Weights of a small image classifier: layers 10.
Rows from block 4 of a small image classifier, named by matrix and row number. Rows with one number belong to one neuron. Each number is 200 + 40 x the weight over its row's rms, rounded and kept within 0 to 999. All counts start at 0.
After each neuron's rows are labels from the 100 images, of 14976, where the neuron reaches its highest value: "top examples" is what is common among them; "place" is the part of the image that holds the peak. Only what is clearly more common there than usual is listed. The data: pen-drawn characters of a made-up script with 800 signs.
# fc1: MLP up (model.blocks.4.mlp.fc1.weight, 384x192), inputs 48-95
# fc2: MLP down (model.blocks.4.mlp.fc2.weight, 192x384, transposed), outputs 48-95

fc1.97,258,200,276,149,233,169,232,238,207,170,226,191,241,277,312,260,145,160,182,167,158,262,157,197,128,197,243,177,164,206,245,155,278,247,197,165,165,166,238,194,192,223,204,209,172,168,161,194
fc2.97,231,197,197,224,256,171,140,204,180,157,194,178,293,243,202,200,196,236,213,203,190,255,194,228,181,114,208,204,164,186,216,165,308,131,166,173,215,212,184,281,241,156,221,225,208,135,182,197
top examples: thick pen
place: middle right

fc1.315,156,260,215,189,266,263,221,203,185,278,225,197,193,168,169,133,185,222,260,141,126,257,196,191,222,266,225,123,201,208,189,192,228,196,234,247,205,110,193,145,180,244,181,204,211,228,187,219
fc2.315,196,121,211,196,130,145,218,212,267,169,204,192,204,251,233,278,216,172,255,178,237,235,133,254,161,125,249,302,203,163,217,180,174,205,194,167,146,186,157,230,172,208,188,223,199,186,193,235
top examples: four strokes
place: centre

fc1.318,250,173,180,255,118,164,271,223,173,188,205,143,170,171,190,218,306,217,193,218,191,166,144,213,239,242,216,154,257,200,169,208,149,207,270,210,212,242,228,188,227,227,223,169,232,260,195,162
fc2.318,201,222,212,221,278,114,202,178,245,249,187,195,82,243,124,187,158,96,194,185,234,205,137,237,172,217,209,224,270,233,191,243,234,207,249,180,170,234,225,164,202,174,172,194,180,177,223,176
top examples: four strokes
place: centre; middle left

fc1.197,285,190,165,186,206,226,262,101,167,179,165,212,198,281,222,223,220,238,180,251,245,198,136,250,184,156,186,209,190,214,237,182,223,193,218,158,208,177,308,148,173,132,144,237,187,187,244,225
fc2.197,196,173,134,214,238,227,201,203,255,188,210,205,190,155,257,139,174,196,243,187,235,268,239,179,177,217,214,227,231,202,220,156,237,169,162,242,171,215,240,254,148,230,165,147,235,257,96,213
top examples: thick pen
place: centre

fc1.133,236,192,180,219,192,162,222,269,282,242,198,208,235,221,223,204,179,157,171,159,164,180,239,235,126,207,155,211,168,209,142,204,239,218,209,156,259,177,217,251,260,97,157,189,133,187,131,205
fc2.133,247,199,234,203,231,193,146,238,173,181,126,204,264,217,179,208,198,220,179,201,182,187,166,201,173,252,221,139,182,247,223,212,138,228,196,221,195,170,189,181,181,166,187,136,229,247,214,221
top examples: three strokes
place: middle left

fc1.328,184,235,258,159,189,189,214,200,258,201,204,170,123,193,116,182,177,228,178,184,266,303,162,223,258,266,191,228,189,197,219,195,223,202,184,118,215,144,182,228,242,202,218,203,128,184,197,248
fc2.328,174,147,158,222,233,230,216,153,209,211,177,264,192,183,285,201,183,201,218,229,173,197,185,203,161,152,223,148,208,137,198,238,172,216,213,299,170,248,239,159,152,264,213,223,283,262,294,226
top examples: only straight strokes; one stroke
place: centre; top centre

fc1.350,221,256,219,168,196,192,151,236,185,150,279,193,130,151,229,218,179,205,187,211,167,251,185,202,238,257,178,263,171,224,173,258,153,239,248,168,168,214,187,249,188,169,187,174,140,244,201,260
fc2.350,114,206,161,206,196,188,234,197,212,195,152,157,282,237,217,147,146,237,142,174,211,244,225,191,256,166,206,221,236,183,280,143,189,193,187,177,165,244,135,171,204,235,177,183,262,254,185,224
top examples: only straight strokes; one stroke
place: centre

fc1.314,257,231,203,227,208,171,266,243,223,172,178,181,198,233,149,241,249,296,182,187,206,135,187,211,185,186,209,212,239,190,198,201,140,246,180,213,163,188,163,81,210,208,242,249,174,206,215,211
fc2.314,214,270,220,129,194,267,253,241,153,188,215,228,240,156,269,248,205,195,244,173,146,176,223,191,200,179,245,210,161,182,171,164,230,172,154,211,183,238,176,266,210,274,153,192,162,210,196,163
top examples: four strokes
place: middle left

fc1.102,225,200,268,249,157,239,192,219,246,168,113,227,204,186,212,182,209,236,240,157,263,184,154,231,185,237,173,141,175,248,227,196,196,252,170,170,197,210,180,206,218,253,200,258,265,154,218,148
fc2.102,132,221,174,151,199,137,189,226,198,184,242,100,247,145,232,256,212,221,274,248,252,178,159,158,226,148,172,155,147,227,236,159,282,173,212,178,260,223,201,159,187,157,201,296,169,184,152,179
top examples: thin pen
place: centre; bottom centre

fc1.325,156,232,122,129,213,243,226,218,268,205,164,191,199,176,251,153,220,263,245,146,292,161,199,185,153,212,233,184,198,170,231,215,226,202,212,234,145,119,135,247,187,181,208,183,183,194,199,216
fc2.325,213,195,202,262,169,193,175,174,151,177,176,171,197,187,131,254,160,137,190,148,199,202,218,220,245,154,244,229,193,217,178,150,286,257,162,168,207,179,225,115,171,160,182,302,215,254,135,145
top examples: thin pen
place: centre

fc1.320,216,167,221,176,254,246,194,305,244,202,247,281,171,168,247,146,210,158,158,121,126,223,156,204,131,188,195,193,152,227,212,182,178,208,204,210,208,216,150,191,145,197,247,200,267,241,192,272
fc2.320,175,171,160,93,206,226,200,148,150,242,176,113,232,222,171,199,214,193,242,213,247,215,223,191,169,253,238,246,252,261,204,213,144,170,155,121,174,218,232,204,208,231,158,187,206,125,243,221
top examples: only straight strokes; one stroke
place: centre

fc1.111,203,220,154,243,205,182,178,181,153,237,168,188,200,211,235,182,185,271,179,180,247,178,220,102,267,189,219,208,194,247,154,179,207,136,174,134,163,231,181,222,177,215,169,234,201,198,182,230
fc2.111,161,187,227,174,204,198,225,186,192,239,281,268,215,250,151,205,194,194,167,159,193,200,269,252,181,126,215,136,263,126,201,181,177,185,188,226,137,234,239,225,250,222,227,158,176,193,210,199
top examples: thin pen
place: centre

fc1.316,215,129,155,199,223,226,279,115,164,173,230,276,226,242,224,169,168,230,187,143,177,237,147,234,155,237,251,209,149,184,322,204,156,216,277,309,211,216,219,209,226,196,169,231,160,257,206,243
fc2.316,127,261,170,185,210,141,206,158,272,181,239,286,169,172,205,171,127,237,190,284,240,162,174,149,216,243,208,201,212,170,143,161,258,212,186,183,202,180,164,193,278,176,238,215,297,250,217,145
top examples: only straight strokes; one stroke
place: centre; middle right

fc1.356,193,208,246,204,164,171,209,188,191,207,165,164,230,192,178,144,190,232,179,218,256,234,203,123,209,132,140,227,223,198,234,108,192,158,201,207,249,223,213,224,170,157,224,179,232,203,162,234
fc2.356,208,226,225,222,254,224,174,183,198,224,273,253,200,240,252,185,200,162,182,218,128,142,224,266,228,184,214,258,228,223,223,188,224,202,229,269,117,168,242,188,193,200,193,191,122,181,142,201
top examples: thin pen
place: centre

fc1.152,176,249,261,247,182,216,193,225,166,244,175,173,236,167,298,215,237,173,238,241,215,179,177,196,181,149,229,156,184,232,281,183,217,206,166,101,203,209,159,187,113,184,231,208,176,156,107,159
fc2.152,204,229,121,168,198,228,193,213,222,223,262,222,243,251,128,159,188,167,233,222,197,102,198,148,189,89,201,239,223,186,174,239,247,151,169,249,236,218,198,183,239,250,78,125,183,275,251,200
top examples: three strokes
place: centre; top centre

fc1.106,120,205,193,211,194,209,217,158,169,219,217,221,179,180,263,197,205,253,227,175,275,183,184,177,176,197,213,220,314,245,168,138,205,129,195,209,230,197,216,221,240,182,180,277,172,224,179,154
fc2.106,279,222,202,187,250,204,246,228,218,252,216,197,223,206,175,184,181,186,228,169,208,170,188,241,260,140,183,258,303,181,250,172,205,182,174,215,151,185,179,193,270,271,191,115,166,243,166,164
top examples: thin pen; four strokes
place: centre; bottom centre

fc1.239,138,151,272,198,228,224,181,172,192,229,217,171,243,146,189,171,140,163,153,195,194,252,184,165,156,192,164,174,122,192,224,227,179,206,151,268,184,214,112,236,169,167,188,233,146,102,175,203
fc2.239,209,217,207,208,233,223,224,128,206,119,221,145,229,163,184,136,203,200,118,195,232,140,225,247,177,211,210,215,173,196,244,211,248,155,231,161,161,212,176,219,170,193,170,111,187,259,249,250
top examples: one stroke; only straight strokes
place: centre

fc1.246,153,155,155,152,212,190,229,260,270,189,218,133,241,236,132,167,179,244,162,221,184,148,159,229,221,266,209,142,261,193,209,223,159,260,161,248,177,184,140,183,189,210,212,281,203,196,215,244
fc2.246,238,234,188,176,229,237,228,261,201,80,246,261,199,161,244,149,228,192,197,232,261,213,204,196,135,165,174,199,166,114,192,196,213,161,241,194,192,181,149,144,187,120,152,197,188,174,210,219
top examples: four strokes
place: middle left

fc1.198,292,204,238,146,199,186,143,202,138,132,133,198,188,222,219,178,174,252,265,177,188,257,181,251,266,154,138,221,203,169,163,147,144,251,222,134,197,213,206,234,113,206,225,194,191,226,163,267
fc2.198,196,143,209,284,181,165,215,248,200,221,227,256,235,197,203,159,121,207,211,244,192,210,192,168,216,182,227,131,189,192,235,244,241,169,121,236,244,177,182,101,213,185,160,292,185,225,165,203
top examples: four strokes
place: bottom left

fc1.151,156,225,171,159,228,222,162,266,195,221,213,165,214,192,185,164,283,172,214,237,180,227,206,239,241,150,125,204,192,165,204,125,184,165,207,142,197,243,240,262,238,133,193,177,257,218,270,132
fc2.151,234,187,266,209,135,211,237,201,189,213,192,293,181,173,213,227,180,240,241,226,287,265,169,150,131,172,256,270,156,259,128,208,183,212,191,139,241,174,194,222,158,239,178,171,211,267,195,217
top examples: thick pen
place: bottom centre

fc1.245,205,171,180,170,272,197,183,280,235,171,111,252,196,258,252,235,232,210,143,214,210,230,235,213,196,182,199,222,161,184,237,205,140,160,143,198,214,189,195,182,219,201,207,271,121,284,202,211
fc2.245,233,254,198,190,198,217,224,189,211,123,247,112,177,183,225,173,286,192,233,224,233,270,213,216,155,219,104,150,217,225,245,217,226,209,238,177,146,193,232,238,177,207,169,185,210,221,206,157
top examples: thick pen
place: top right; middle right

fc1.91,212,169,255,199,165,166,242,170,162,210,213,201,212,143,186,157,213,240,181,243,234,253,209,146,193,145,164,217,247,180,197,134,141,97,227,231,225,285,144,235,208,222,222,182,272,219,169,202
fc2.91,117,213,240,221,205,158,223,210,207,215,240,179,128,311,179,224,163,125,197,178,189,128,199,285,185,171,228,227,219,197,210,196,224,254,223,191,150,194,216,197,199,118,150,152,170,232,111,180
top examples: thin pen
place: centre

fc1.107,254,241,221,164,239,203,255,229,126,148,190,219,184,224,225,158,156,191,211,190,234,236,219,225,207,161,117,179,229,238,162,266,198,207,216,125,212,253,201,229,264,193,282,225,123,143,247,203
fc2.107,161,132,237,232,125,153,203,194,210,206,207,151,237,248,203,289,182,222,148,171,235,194,216,206,151,188,209,210,167,204,241,187,201,242,155,328,191,207,165,211,215,201,69,224,203,160,161,267
top examples: four strokes
place: bottom right

fc1.38,231,194,131,233,138,183,218,289,185,151,217,194,141,188,163,136,225,243,168,212,185,218,199,191,221,218,181,205,222,238,255,179,110,220,247,181,130,209,213,194,226,229,209,181,95,264,173,153
fc2.38,235,187,251,188,207,171,151,196,283,207,211,252,244,193,121,185,233,205,152,245,141,184,144,197,151,279,247,248,131,202,269,219,227,169,190,215,264,199,220,197,167,239,202,241,289,192,254,173
top examples: one stroke; only straight strokes
place: centre